Rows from block 4 of a small multi-label audio tagger, named by matrix and row number. Each number is 128 + 32 x the weight over its row's rms, rounded and kept within 0 to 255. All counts start at 0.
After each channel's rows are labels from the 100 clips, of 14976, where the channel reaches its highest value: "strongest on" is what is common among them. Only what is clearly more common there than usual is listed. The data: melodies that start on their tonic, played by one synthesised instrument. In brackets: how many of the 100.
# conv: width-5 conv, dilation 3 (model.blocks.4.conv.weight, 384x384x5, each kernel summed), inputs 256-383

conv.22 [ 68 138  86 171 128  70 148  94 108 168  59 104 103 140 101 128  97 127 121 129 118 108 119 166  83  86 100 102 103 134 172 110 137 240 146  83 106 110 102 144  93 144 108 179 113  99 170 162 127  54 171 177 140 113  95 124 116 129 203 116 122 103 135 103 145 103 121 150 112 110 128 119 134 130 164 147 139 128 127 115 123 173 136 125 124 104 106 118 105  97 110  66 130 125 148 149 147 106  80 130 113 107  82 163 157 150  97 140 173 152 138 102 150 104  93 123 135 106 118 100 152 115 140 126 125 104 142  79]
strongest on: the note C (85); pace: fast (64); organ-like (33)

conv.87 [ 72 109 132 129 166 156 125 155  80 154 132 137 135 111 151 126 161 181 159 140 163 128  97 149 126 119 152 183 147 117 122  42 117 114 161 133 117  80  51 160 238 159 150 185 174 133 104 135 111  99 160  76 121 157  94 126 127 142  67 111 149 196 152  71 162 150  86 193  83 183 112 116 165 115 145 122 119 116 129 154 124 168 204 123  83 141 134 110 113 136 165 101 152 132 124  83 210 152 159 134 118 145 121 130 100 142 139 105 114  76  93 157 159  94 144 158 137 177 161 111 132 132 167 111 150  96 124 128]
strongest on: the note F (69); staccato (52); square lead (28); bell-like (26)

conv.230 [151 162  84 141 185 145 102 125  58 118 182 153 143 131  95 162  79 160 154 153 162 112 131 101 151  68  46 146 171 119 123 143 147 115 131 182 143 137  76  59 136 125  94 117 151 131 156 134 103 158 160 143  78 122 107 146 105 135 104 144  79 176 115 111 161 138 121 193  95 128 105 152 128  84 198 136 120 109  97  98 114 164 156 130 123 116 104  93  92 164 152 121 133 178 117 162 105  72 121  72 111  83 141 113  98 124 141 175  41 130 117 166 125 101 206 135 129 132 142 127 126 139 109 163 183 109  85  91]
strongest on: the note D (65); mains hum (26); square lead (25)

conv.167 [137 138 190 142  93 137 139 151  70 127 155 179 128 117  87 110 143  78 124  73 103 119 116 138 122 146 150 118 142  45 126  54  66 145  78 165 162 115 167 106 115 193 148 100 118 130 172 114 134 138 121 103 152 136 190 119  43 152 121  92 173 137  97 150 122  94 142 128 171 102 169 136 196 173 160 156 148 155  92 103 110  62  53 148 165 145 138 167  58  92 112 134 155 137 165 129 127  91 102 138 147 145  69 125 133 138 106 124 169 135 100 171 108 179 160  74 190 112 107 165  80  90 188 152 153  98 103 161]
strongest on: the note E (71); pace: fast (61); marimba-like (42)

conv.42 [141 119 170 114  92 159  94 123 138 122 136  94 115  94 118 132 128  95 134 180 132 128 151 142 159 152 121 118 124  95 157  61 143 158 136  88 163  76 122  88 160 136 113 100  94 126 111 159 138 155 102 163 154  94 151 148 115 105 131 123  98  74  66 138 120 132 114 132 164 161 131  82 180 110  87 134 129 151 132  93 117 124 126  65  96 174 114  96 108 151 138 148 105 166 120 129 168 150 166 211 137  72 128 139 147 115  63  67 132 157 128 136  86 119 115 163 149 132 143 127 118  96 147 133  96 152 158 128]
strongest on: the note E (73); pace: fast (61); square lead (32)

conv.50 [ 98  77 100 138 137 136 100 123 110 153 149 124 116 107 100 114  83 128 181 160 146 145 178 127 149 131 131 122 110 146 105 188 188 162 111  68  79 170  99 120 134 170 112 151 144  94 181 107 115 121 157 177 139  64 101  82 136 163  84 250 142 117 121 175  69  67 126 129 173 107 130 114  75 108  95 127 158  70 131 130 116 123 150 117 137 130  83 145 116 177 105 160 125 161 111 107 118 162 119  96  37 129 151  74 104 107 149 201 128 209 110 136 122 145  96  73 197  97 106  77 151 127 133 131 137 151 142 101]
strongest on: the note F (94); pace: fast (60); square lead (32); tonic: F (28)

conv.271 [ 76 113 128 161 142 150 140 100 114 150 163  56 112  97  30 165 127 148 119 139 124 127 106 145  53  84  67 135 156 163 154 155 176 100 157 120 142 116 133 139 126 162 103 174 122 136 111 129 178  92 165 127 144 130 175 141 116 108 144 117 118 168 106  73 130  76 147 134 152 140 130 110 174 151 115 143 176 145 192 154 180  55 154 191 158 185 104 165 139 128 100 151 141 101  97 121 155 172 119 186 128 129 171  55 124 137  73  48 141  82 116  79 120 163 127 113 110 155 173 107 153 128 151 128 144 168 110 148]
strongest on: square lead (80); the note B (71)

conv.348 [156 143 164 160 149 191  72 172 102 113 140  73 101 121  85 125 164 179 188 148 150 105 125 117 102  98 134 142 129  90  95 149 128 137 137  75 165  66 100 128  57 149 151 129 115 120 134 121  74 105 190 149 109 138 134 100 132 120 154 147 126  79  87 164 144 143 162 164 131 168 125 115 102 118 142 135 155 132  85 128 158 127 103 146  92 164  96 200 149  97 213  23 136 174 152 133 109 195  77 114 156 162 151 130 123 170 143  74  80  91 114 138 149  68 150 116 140  65 179 101 102 100 120  73 121  73  98 135]
strongest on: the note C (100); organ-like (44); tonic: C (33); marimba-like (27)

conv.259 [139  95 122 121 111 126 168 167  77 166 158 112 142 125 136 108 189 173 145 176 151 166 203 130 133 100  97 106 129 195 140 154 152 105 151  85 148  99 125  79  84 131 138 157 170 176 132 168 125 110 121 153 134 120 189 105  67 156 133  89 123 119 107 139 136 150 109 119 108 203 110 158 141 114 101 102 141 122 132 161 157 106  79 130 125  92  38 136 108 144 154 138 178  79 144 120 126 133 127 150 149 139 168 165 133 125 136 127 123 155 145 194 196 113 173 170 154  84 140 135  96 155 137  73 124  90 144 133]
strongest on: the note D (74); square lead (45)

conv.363 [106  68  88 113 127 150 167  95 107 154 110 143 131  92 103 119 165 171 151 118 162 127 143 128 111 114 141 161  65 117 153 141 123 126 188 160 143 126 149 119 170 117 130 167  40 103  80 119 112 186  79 162  86 131 106 109 140 158 117 132 134 107 118 139 142  76 135 155 145 171  98 145  95 145 106 166 114 217  97 127 127 123 131  98 112 153  89 149  90 188 134 117  96 103 142 166 157 192 176 153 123  90 127 113 126  91 151 120 174 113 170  92 110 161 120 131 125 106 103 167  95  87 120 100 136  81 204  79]
strongest on: mains hum (61)

conv.302 [192 175 134  91 105 114 143 114 191 123 160 147 137 161 139 107 164  61 112  85 145  70 103  65 156  83 165  84 133 133 143 111 121 111 131  74 102  95 113 118 124 126 143  98  88 106 128 113 132 141 113 138 148 115 135 108 173 157 107  92 101 145 171 109 141 144 144  98 108 127 111 104  64 152 117  99 105 121 169 144 181 181 128 103 123  91  71 102 122 130 115 107 125  74 136 155  66 135 163 196 127 152 166 124 142 150 161  96 137 136  69  93 101 113 128 158 132 118 170 119  98 138 147  74 131 161 188 163]
strongest on: the note E (78); the note A (70); staccato (54); bell-like (38)

conv.297 [154 103 167 145  66 102 155 108 125 142 169  98 151 130 208 174 160 107 143 111  89 120  76 152 167 123 128 134 150  91 109 158 123 158 182 127 175 179 149  91 119  85 170 131 120 156  81 123 166 135 139 145 117 151 107  99 115 140 106  76 167 117 115 147 120  89 134  68  66  91 116 116 118 119 112 118 142 107 153 100 126 174 156 109 131 171 111 106 132 154 113 153 122  96 166 152 146 127 149 107 132 101 151 153 100 131 158 127  70  83 182 121  94  77 149 132 120 142 149  99 157 115  76 152 107 104 160  70]
strongest on: staccato (54); organ-like (30)

conv.179 [ 91  86 131 115 134  85 132  99 147 104 178 135 160  87 131 142 171 119 138 155 120 150 146 128 154 140 156 160 105  89  98  63 117 143 124 161 153 187 138 134 122 119 142 132  99 107 102 140 105 131 133 114 103  88 122 177 141 143 167 159 148  56 150 127 179 133  89 128 181 150 108 111 167 161 124 114  66 116  61 125 120 150 124 162 156 144 140 134 124  60 153 156 148  95 141 101 165 144 156 106 106  97  95 128 159 143 109 111 126 107 153 142 171 171  60  91 155 114 143 103 171 110  89 147 120 150 144  62]
strongest on: the note C (69)

conv.138 [121 101 135 184 151 145 145  99  82 156 107 177 124 163 112 111 140  82 123 156 161 125 162 178 125 150 122 183 175 153 139  56  86  97 175 137  65 106 115 142 194 164 109 167  83 101 119 116  78 147 118 115 128 143 147 131 138 117 104 173 167 155 136 158  91 163 106 143 143 194 118  87 142 191 122  73 102 148 140 165 110 114  91 164 146 137 116 136 136 161 133 161  93 132 157 114 169 145 116 114 107 117 122 111  80 111 194 102 124 113  61 147 173 124 198 248 116 124 156 129 130 170 143 167 101 186 131  95]
strongest on: the note F (67); harpsichord-like (29)

conv.300 [169 119 105 175 133  91 100 149 167 148 158  94 181 127  98  91 128 106 143  84 222 107 198 126 100 133 185 115 185 116  83 148 118 191 134 147  88  76 127 102 106 147 107 135 117 148  45 196 129 103 142  96 111 173 153 119 121 152 146 123 160 121 155 142 142 121  87 110 122 124 181 148 104 122 136 122 128 165  84 158 130 139  99 123  90 151 139  85  69 156 157 127 124 164 147  80 127 170 111 113 149 116  76 184 149 163 126 156 141 109 114  94 130 180 148  89 122 139  64 105 100 132 129 181 207 122 116 112]
strongest on: thin (high-pass) (31); organ-like (26)

conv.80 [132 159 142 135  87 139 141 104 129 144 141 160 106 146 126 121 100 140 122 106 121  46 135 140 133  67 132 189 149 155 129 111 124  71 114 154 129 181 123 199 140 124 130 105 191  83 152 138 176 115 161  77 111 127  90 160 158 136 152 104 134 142 137  97  85 133 146 123 118 167 111  94 133 147 156 145 118 187 123 137  82 189 161 133 136 105 141 125  65 137 131  97 177 166  83 161 138  95 140 113  89 140 181 132  90 153 114  85 140 125  95 111 107  88  94 108 120 170  95 208 143  75  89 113  93 102 120 175]
strongest on: the note B (80); pace: fast (67)

conv.215 [117 111 139 165 166 105 195 143 158 126 100 125 108 123 174  99  55 122  75 169 176 160 141  92 144 171 116 189  96 124 176 123 119 157 133 148 197 109  80 146 132 113  88  77 131 149 115 145  93 109 108  61  50 119 162 146 121 100 156 142 108 104 113 151  99 111 101 115 132 104  94 140  80 156  59  93 133 138 106 146 122  87 165 105 155 138 137 158 125 164 130 145  98 159 135 130  81 124 154 146 193 106 131 163 154  70 132 218 109 121 154 153 117  79 181 148 133 172 146  97 119 100 166 131 143  69 101 107]
strongest on: mains hum (39)

conv.137 [119  89 159 145  96 154 126 103 150 207 103 130 149 110 185  95 129 157 146 134 150 157 116 170 118 104 159 157 119 167 124 114  66 154 149 100 170 100 141  79 107 150 158 174 158  99 143 110 165 132 161  68 128 141 115 165 114 162 163 106 143 123 123 138 118 136 136  99 172 100 184 131 140 117 110 105 131 185 182 107 135 109 116 116  69 103 126 132 115 122 124  69  73  96  84 136 138 109 144 128 134 147 155 119 118 182 154 119 108 112 135  97 167 102  68  95 133 161 137 174 133 102 103  98 136 160 185  84]
strongest on: the note A (100); pace: fast (77); organ-like (32)

conv.77 [ 98 108 116 110  84 111 142 115 127 156 170  85 142 189 116 109 121 117  67 166 147 112  82 175  98 125  77 154  65 119 122 113 104 183 118 112 175 144 114 145 169 106  57 127 128 109 164  98 115 112 116 147 127 147 149 120  89 126 169 172 144 143 144 136 172 127 178 153 152 178  72 106 115 140 115 106 144 100 129  72 100 134 140  64 102 125 103 202 113 138 151  82  67 183 161  97 139 154 125  79 123 109 180 175 107 164 109 151 151 102 120 141 156 162 212 104 217 140 107 107 105 149 128 129 147 154 148 144]
strongest on: the note B (82); organ-like (30); tonic: B (26)

conv.5 [ 92 113 114 143 125  99 180 106 139 121  61 130 127 138  63  83 135 128 124 161 146  76 169 135 137 122 158 129  83  95  37  90  67 184 126  94 103 150  65 155 139 171 112 144 100 116 174  67 139  64 137 110 152  84 167 166 145 169 120 137 168  85 154  98 146  99 106 151 102 126 154 180 151 149  90  91 116 128  98 149 102 122 196 159 153 139 140 134 112 217  62 174 200 101  59 176  61 110 145 119 198  71 169 131  33 102 163 125 111  67 133 117 123 129 128 181 134  79 174  95 171 156 138 112 113 115 186 116]
strongest on: the note C (99); pace: fast (69); organ-like (40); tonic: C (27)

conv.93 [182  83  72 118  93 173 161 115 120 121 146 119 111 108 123 195 113 154 133  74  91 135 129 102 135 128 183  75 158  86 141 118 111 156 133 135 108 182  98 100 156 142 136 150 103 104  98 200  85 126 143 142  54 109 196  83 128 125 127 174 136 117 132 122 151 105 113 141 151 100  78 115 141  78 184 159 154 116 152 109 155 146 130 162 106 151 140 190 134  98  88  76 148 100 162 162 134 127 130 115 170 177  96 157 183 125 115 178 153  94 139 127 123 126 215 178 142 125 134 131 117 170  65  81  97 120 164 158]
strongest on: thin (high-pass) (53); organ-like (25)

conv.267 [100 125 110 135 120 150 158 142 138 160 166 164 156 124 109  75 130 135 161 135 148 117  78 112 120  96 119  90 122  91 172 109  97  99 119 131 123 122  91 154 112 137 105 130 162 133 208 156 119  53 105 117  93 109 149 147 169 144 172 122 142 144 162  88 127 136 125 138 126 198 162 107 178 120 198 119 174  94 103 102 113 121 119 133 191 106  73 173 181 139  97  91 126 116 122 115 187  57 193 155  97 184 135  93 123  62 161 122 157 134 136  84 136  97  78  89 102 153 121 148 134 119 147 176 155 170  90 168]
strongest on: the note A (80); organ-like (28)

conv.223 [177  99  98 166 140 119 155 158 145 160 168  87 154 181 118 113 135 116 164  56  77  74 177  64 113 157 173 165 115 121 148 125  56 141  56 151  91 105 144 124 199 164 200 113 169 114  45 162  84 152  60 119 110 152 131 160 119 115 175 185 117 100 128 116  95 138 141 135 158 127  86 131 119 122 119  90  65 175  97 123 136 130 148 109  98 141 104 190 133 137 189 167  69 152  92 132 123 123 101 112 150 126 120 140  97 167 157 128 124 164 157 137  98 151 129  91 177 164 123 149  37  96 130 141 139  98 102 137]
strongest on: staccato (55); clipping (34); bell-like (26); organ-like (25)

conv.21 [180 145  73  89 192 104 100 122 157  51 147 196 127 137 157 113  98 202 149 151 108 133 150 103 155 116 118 132  96 149 210 152 168 158 129 143  87  80  93 158 130 170  70 135  85  94 167 180 122  98 103 130 130 142 117 140  83 130 136 157 133  76 109 141 132 166 139 150 168 101  86 117 139 108 158  74 168 141 130 151 100 136 134 175 154  84 146 172 148 118 107  67 153 145  97 106 106 163 191  97 118 173 112 125  89 190 126 216 122  96 117 142 148 113 112 113 142 167 156 153 110  99  96 131 111 172 143 100]
strongest on: square lead (43)

conv.316 [143 131 115 105 141 148 112 122 118 148 144 195 159  74 111 181 137 143 101  96 121 127 172 110 157 155 138 134 226 133 129 151 105  66  86 131  98 106 110 143 118  93  63  97 140 100 146 176 135 115 101 147 115 132 101 131 113 114 177 161 116  92 116 141 122 106 128 138 114 114 125 145 152 105 192 128 170  52  95 128 153 154 143 107 153  70 167  86 132 130 143 147 107 148 176 118 102 104 127  72 114 141 131 125 120  60 138 125 124 194 163 144 138 101 100  72 124  93 139 140 136 146 181 110  88 127 159 107]
strongest on: the note F (73); pace: fast (60)

conv.246 [ 80 175 126 105 161 126 154 125  86 114  89 102  96 171 103  86 151  94 152 182 113 130  74 102 176  81 100  72 166 155 109 172  93  38  81  94 136 151 139 137 168 100 137 141  79 130  50 143 163  81 145 126  98 123 113 133 116 108 159 116 133 151 100 143 195 157 108 146 155 150 128  99 138 153  78 125 131 160  83 157 136 127 106 142  92 127 135 166  90 141 163 125 124 133  94 129 129 145 126 129 111  92 196 116 161 172 120 154 102  96 144 103 146  79 137 115 206  87  96 149 165  85 103 137 139 138 125  73]
strongest on: thin (high-pass) (77); white noise (53)

conv.293 [107  84 108  97 125 131  70 127 151  40 133 111  92  54 112  80 156 127 167 160 131  90 139 152 173 107 135  70 134 152  96 105 158  92  71  99 103 110 134 170 138 184 148 173  73 107  87 122 122 169 115 117 141 112 136 130  87 173 152 164 115  90  91  54 142 120 126 181 154 112  95 123  62 172  80 147 138 140 159 193 114 139 158 113  99 180 122 102  93 170 115 121 125 115 117 134 128 111 131 173 112 120 109 165 106 126 100 129 179  61 117 115 152 162 148 171 154 108 131 151  68  92 141  88 140 120 159 147]
strongest on: staccato (53); muffled (low-pass) (32)

conv.139 [139 132 151  91 142 147 103  99  71  54 136  94 113 117 177 158 132 101 139 143 161 112 162 180 110 111 129 122 166 132 134  58  81  53 119 169 138 103 104  84 142  75 111 127 100  70 144  97 114 146  89 105 111 148 102 136  95  74 123  72 122 119  87 134 148 129 155 163 134  66 114 107  70 202 131 119 142 184 129 156 135 151 123  95 153 168 163  61 142 104 114 152 181  86 110 109  90 132 133 191 134 176 125 190 114 120 116 155 109 136 116 137  87 155  74  43 103  70 137 109 133 141  98  95 176  66 149 156]
strongest on: the note A (86); tonic: A (27)

conv.48 [ 67  72 160  90 121 161 101  97 146 120 134 142 148 131 114  65 177  79 135 118  77 159 133 149 161 144 112  88 189 128 145 161 188 165 166 129 137 118 108 165 121 134  35 175 135  89 192 147 104  64 165 164 125 110 123 140 103 119 150 174 100 160  89  85 135  87 134  82 148 144 158 121 116 138 121 126  83 136 118 150 148 151 117 113 139  54 116 122  81  79  99 166 105 119 127 125 117 142 174 149 141 160 131  75 152 122  94 162 152 167 134 111 209  98 123 118 120 140 117 102 127 116 154 131 108 149 136 132]
strongest on: the note D (84); pace: fast (69); the note G (68)

conv.379 [186 113  97 131 122 115 124 191 150  77 227 167 116 124 165 137 131 124 157  85 123 106 139 146 113 127 107 114 110 117 104  85 149 174 140 152 111 153 139 107 147  95 145 119 108 115  86 112 105 137 135 143  93 115 127 142 108 137  86 118 121 154 127 122 113 171 120 116 140 156 101  57 138 149 118 138 175 165 123 139 151 149 122 175 143 160 126 143 127  93 122  88 155 104 255 171 100 156 197 149 160 116 158 184 109  68 137 164  98 128 114 166 173  96 121 105 134  75 139 140  71 109 198 134 109  99 146 114]
strongest on: the note B (89); pace: fast (69)

conv.212 [139 156 171 116 103 144 114 142 148 150 152 128 135 179 112 133 133 112 107 140 141 125 123 143 124 163 148  94 108 115 175 114 174 136  92  93 103 115 146 130 138 114 150 124 142 156 123  73  78 137 121 163 103 132 144 109 102 128 200  70 176 126 144 188  87 121 139 179 143 112 130 133 126  80  85 125 144 143 113 163  98  73 101 161  96 110 141 175 200 168 144 102  72 133 160 157 138 151 115 132 109 152 146 141  81  94 100 114 129  93 100 124 155 122 125 139 117 130  68  91 137 110 193 141  89 151  91 144]
strongest on: the note D (67); square lead (57)

conv.376 [120 159 155 151 154 152 157 109 135 166 110  87  93  99  94 129 170 106 113 170  72  95 110  77  90 148  99 122 167  93 135  88 116  86 167  95 146 112 158 138  95 139 120 158 143 126 112 183 142 104 139 181 103 105 115 172  96 143  95 114  97 168 109  91 106  76 144 156 101 132 168 171 181 127 103  89 144 161 183  86 155 117 105 146 128 137 116 135 108 172 124 172 108 122 128 132 116 111 117 136 100 155 160 186 116 165 138  76 133 118 151 137 173 137 144 196 171 119 116 111 173 149 129 181 130 162 107 145]
strongest on: the note A (82); square lead (34)

conv.333 [138 153 106  84 110  95 125 106 161 120  62  81  91 128 136 104 161  84 106 161 103  84 181 135 108 152 125 135 136 135 104  62 193 136 150 145 143 150 165 111 155  83 124 121  60 107 201 144 158  95 127 153  82 150 131 157  99 120 114 136 126  50 148 107 105 135 131  48 101 183 186  67  92 108 111  97 176 202  50  66  97 178 131 109 131  95 109 129 145 100 145 135 124  99 146 162 121 140 139 157 142 165 104 156  77 178 177  91 110  96  99 164  74 156  80 135 147  93 103 101 157  76 129 146 164 175  72 135]
strongest on: the note F (74); pace: fast (71); bell-like (31)

conv.108 [150 161 144 149 182  99 117  90 134 179  97 115 136 172  97  74  72  91 114 108 136 182  88 120 155 150 169 105  89 166  82 140 127 128 105 116 136 126 145 111 114 141 172 102  88  95 119 154 171 173 172 122 114 104 100 159  89 117 124 107 155  99 118 120 133 124 130 121 100 116 145 178  90  52 114 129 162  72  52  90 159 132 107 147 116 138  84 161 129 136 123  99 143 135 146 154  53  60 103 154 166 135 148 119 156 124 163 129 184 106 118 131 108 146 184 114 125 154  95 119  87 139  55 131 134 152 133 114]
strongest on: the note F (81); tonic: F (29)

conv.53 [ 86 118 141 135 145 167  98 143 132 167  63 136 164 131  82 105 156 149 105 240  72  72  25 125 164 115 159 143  96 134 118 120 121 142 155  86  94 118 137 107 116 189 165 122  87 145 102 107 153 111  89 109  82  97 166 142 131 155 125  74 147 141 123 166 144 131 133  99 165 115 102 151 125 155 144 166 101 143 166 168 104  59 173  97 150 134  97 171 128 164  98 162 106 109 129  87 126 146 144 103 116 146 171 130 124 131 183  83 132  92 192 142 168 119 141 160  94 106  91 151  80 123 140 166 111 151 118 109]
strongest on: organ-like (30)

conv.224 [139 112 102 136 157 110 128 130  92 143 226  91 211 128  69 184 125 107 143 127 147 104 136 132 159 142 158 127 167  69 145 139 128 141 153 132 139 141  77  92 148 139 112 120  77 113 163  90 165 139 100  95 128 117 159 196  89 101 187 125 127 164 173 156 186 141 111 186 128  95 117 126 148 125 119 100  64 136 151 117 124 132 135 118 126 116 126 132 148 149 136 172 141 114 164 149 137 106 198 182 148 199 136   3 157 136  91 138 113  94  94  96 138 177 141 104 127 146 122 143  96 106 142 124 158 155  98  85]
strongest on: staccato (63); muffled (low-pass) (36); square lead (25)

conv.94 [188 121 106 133 131 138  96 126 126  90 102 216 124  75 132 159  79  79  60 140 104 105 161  95 123 136 147 163 136 113 116 117 134 110  84  95 115 144 142 144 146 136 104 192 153 113 142  70  83 152 119  82 128 153 109 172  98 193 138 136 172 118 123 130 159  90 124 163 126  96  73 133 142 118  81 143 146 168 117 119 140 132  86 153 136  94 137 114 146 172 153  94  84 100 173 135 181 146 142 173 105  83 127 126 196 133  97  76 103 120 105 140 127 117 144   0  85  86 105 128 100 136  93 119  94 142 118 111]
strongest on: staccato (56); mains hum (35)

conv.291 [141 132  71 138 104  97 103 203 147 141 150  71 149  90 103 162 139 152 151 103 141  97  83 119  97 161 146 114 146 103 116 163 128 175 169 165 162 135 149  94  73 107 134 117  88 167 134 119 122 115 122 160 103 154 125 102 126 119 126  75  93 106 183 168 168 144  91 114 122 137 106 107 170 164 107 127 144  94 103 166 132 113 104  59 179  87 114 104 150 191  93 168 170 124 166 111  79  73 101 148 107 139 132  43  76  57 114 130 101 102  60 152 150 198 129 136 106 147 100  85 138  89 146 128 148  78 119 106]
strongest on: mains hum (71)

conv.194 [171 149 136 174 139 126 114 109 155 131 131  91  95 135  82 136  89 178 155  83 192 151  95  75 106 114 167  93 160  99  63 190 166 125 143  72 114 153 115 186 128 120 186 142  85 128 146 128 126  67  96  77 100  99 112 104 143  90 156 123 110 113 111 210  61 136 151 148  73 133 155 134 120 120  97  71 105 164 126 130  99 113  98 136  99 186 110 132  97 153 148 125 185 106 143 102 196  97  74 101 159  97  41  99  98 125 105 151  94 101  76 104 160  84 150 132 130 123 130 133 114 111 125 124  82 115 118 151]
strongest on: staccato (70)

conv.207 [174 124 168 169 135 127 111 127 128 175 135 152 187  94 128 120 135 178 185 159  91 109 113  96  72  84 125 124 149  93 103 128 183 103 132 122 161 151 139  70 161 133  69 160  94 151 103 162 146 116 122 145 144  82  88  74 151  82 121 149 136 113 134 156 152 199  95 155  80 133 101 141 107 111 157 131 101 157 148 153 150 174 112 135 175 123 157 151 161  99  55 142 113 130 135 129 142 187 188 120 142 136 130 186 141 139 153  74 127 197 185 107 168 154 122 143 120  43  77 152 155 128 170 198  95 102 153 171]
strongest on: the note C (74); the note G (66); pace: fast (63); square lead (51)

conv.162 [115 107 154 154 140 108 186 145 163 121 175  77 125 153 134  63 123 148  99 112 137 155 112 133  68 129 152 106 127  85 174 143 107 140 108 145 137 153 140 134 135 155  84  92 189 139 163 227 120 110 120 171 152 149 121  78 157 110 158 134 126 108  87 141 126 123 108 126 162 113 160 129 127 181  47 116  80 109 151 105 124 148 114 117  56 112 107 130  53  76 122  78 101 165 111  88 163 137 134  93  90 173 120  48 144 152 158 136 134 112  74 196 102 208  73 103 158  96  73 122  95 125 168 133 111 130 128  74]
strongest on: thin (high-pass) (93)

conv.254 [128 118 165 128  88 152 158 128 123 147 168 144 158 114  84 133 175 165  96 187 126  82 123  74 113 131 157 172 130 127  99 152 129 168 177 181 132 146  67 115 157 110 109 128 135 111 126 140 201  72 124 139 135 150 112 133 156 142 106 147  75 148  70  53 154 123 145  86 106 115 122  65  75  80 148 118 209 119 202 100 132 133 146 174 136 102 178 140 143 144 113 139 142 145 138  92 141 151 138 140 193 123 144 141  97 187 135 138 133 112  92 167 136 111  72 155 180  78 117 123 137 169 165 115  91  37 116 158]
strongest on: the note F (78); the note C (67); pace: fast (63); organ-like (36)

conv.64 [149 126 129 190  91  85 123 127  80 194  92 143 132 139 101 137 148  76 108 164 100 153 150 130 170  61 163  90 136  98 174 108  96 155 106 148 148 153 165 140  54  26 150 140 196 129 157 137 138 132  86 110  49 119 128 131 126 154 104 148  72 106 119 207 197 139  68 134 124 125 133 131  96 109 118 108 151  78 161 119 147  80 120 108 155 104 129  80 108 101 125  94 111 138 126  84 131 106 160 167 146 123 167 136 145 183 120 115 138 126 119 161 194 150 133 100 109 107  93 157 108 156  89 136 130 146 115 138]
strongest on: the note C (67); organ-like (33); tonic: C (26)

conv.7 [138 139 128 148 110 119 113 108 226 159 118 157 120  75 132  85 160 163 132 116  98 127 127 116 144 220 136  78 155 113 109  93 151  93  65 120 183 132 175 160 173 139 146 127  38  82 185 113 150 143 105  67 155 103  92 109 100 129 114 100  98 103 125  86 109 161 165 125 123 126 142 132 124 116  85 113 113 153 112 126 189 188  96 158 137 118 130 124  82 114 111 158 137  95  98 120 124  97 108 126 135  97 125 125 125  76  87 116 156 117 149 109 108  96 115 117 160  94  90 100 106 147 113 118 160 157  96 148]
strongest on: the note A (77); tonic: A (26)

conv.249 [149 164 152  98  95 121  85 135 111 132 169 128 114 134 109 113 138 148 118 179 130 181 116 101 109 136 128 163  82 112 123 131 160 116  82 115 126  98 146 134 104  65 100 119  97 148 161 135 118 123 176 161 179 152  97 171  86 108 169  74  82  84 144 150 127 121 134 126 138 149  85 151 147 125 165 150 139 116 154 160 130 146 112 165 165 161 114 117 217 148  76 110 174  90 131 142 140  77 121 154 160 109  58  81 197 119 169 126  95 159 144  79 162 136 117 144 166  90 193 109 151  84 147  77 217  92 161 144]
strongest on: square lead (36)

conv.143 [140 166 129 143 114 114 103 141 141 124 104 139 118 113 130 185 144 125 132 155 126  95  85 135 101 102 120 153 184 144 159  99 128 158 145 105 155  96 136 123 116 124 115 159 202 145 134 122 155 172 168 123 145 128 103 111 123  82 148 132  87  66 124 109 169 148 109 148 161 161 125 165 131 152 118 155 107  90 131 100 159 159 128 113  92 102 132  97 104 123 139  91 135 149 166  94 126 146 169 137 129 140  93  74 156 106 121 138 156 129 123  89 147  62 105 162  48 125 175  77 105  42  85  79 169 107  69 151]
strongest on: the note B (71); saw pad (28)

conv.374 [137 162 152 147  96 191 113 105  87 141  97  64 134 138 126  93  96 190 167  91  98 184  83 127 153 119 115  88 137 154 142 119 210 132 185 148 101 125 143  54 151 102 163 115 121 108  77 164 117 112 130 197 113 178 105 151  92 107 117 107 112  78 150  73 101 118 136  85 117  87 104  65 143  91 101  90 139 113 146 167 168 118 211 139 102 186 100 171 159  81  94  86 169 144 127 152 177 106  77 140 161 117 103 168  55 103 100 141  92 162 155 116 138 127 122 159 178 104 103 128  86 154 149 137 212 170  90 118]
strongest on: organ-like (31); thin (high-pass) (30); square lead (27)

conv.2 [106 142  94 186 146 157 174 161  96  91 125 138  91  70 114 155 127 141 158 102 148  87  95  21 105 138 155 127  89 132  50  93 138 168  97 107 147  67 130 110  97  53 152 142  84  91 109 168  71 123 119  99  68  97 122 130 103 109  55 122 157 167 130 121 120 195  97  99 115 154 142  93  89 155 121 126 102 135  99  48 106 114 129 167 136  89 171 173 100  97 131 138 106 131 117 105 210 117 106 121 121 173 131  96  89 135 148 126  67 131 101 138 103  98 103 101 147 140  77  84 135 133 136  82 146  99 126 183]
strongest on: thin (high-pass) (87)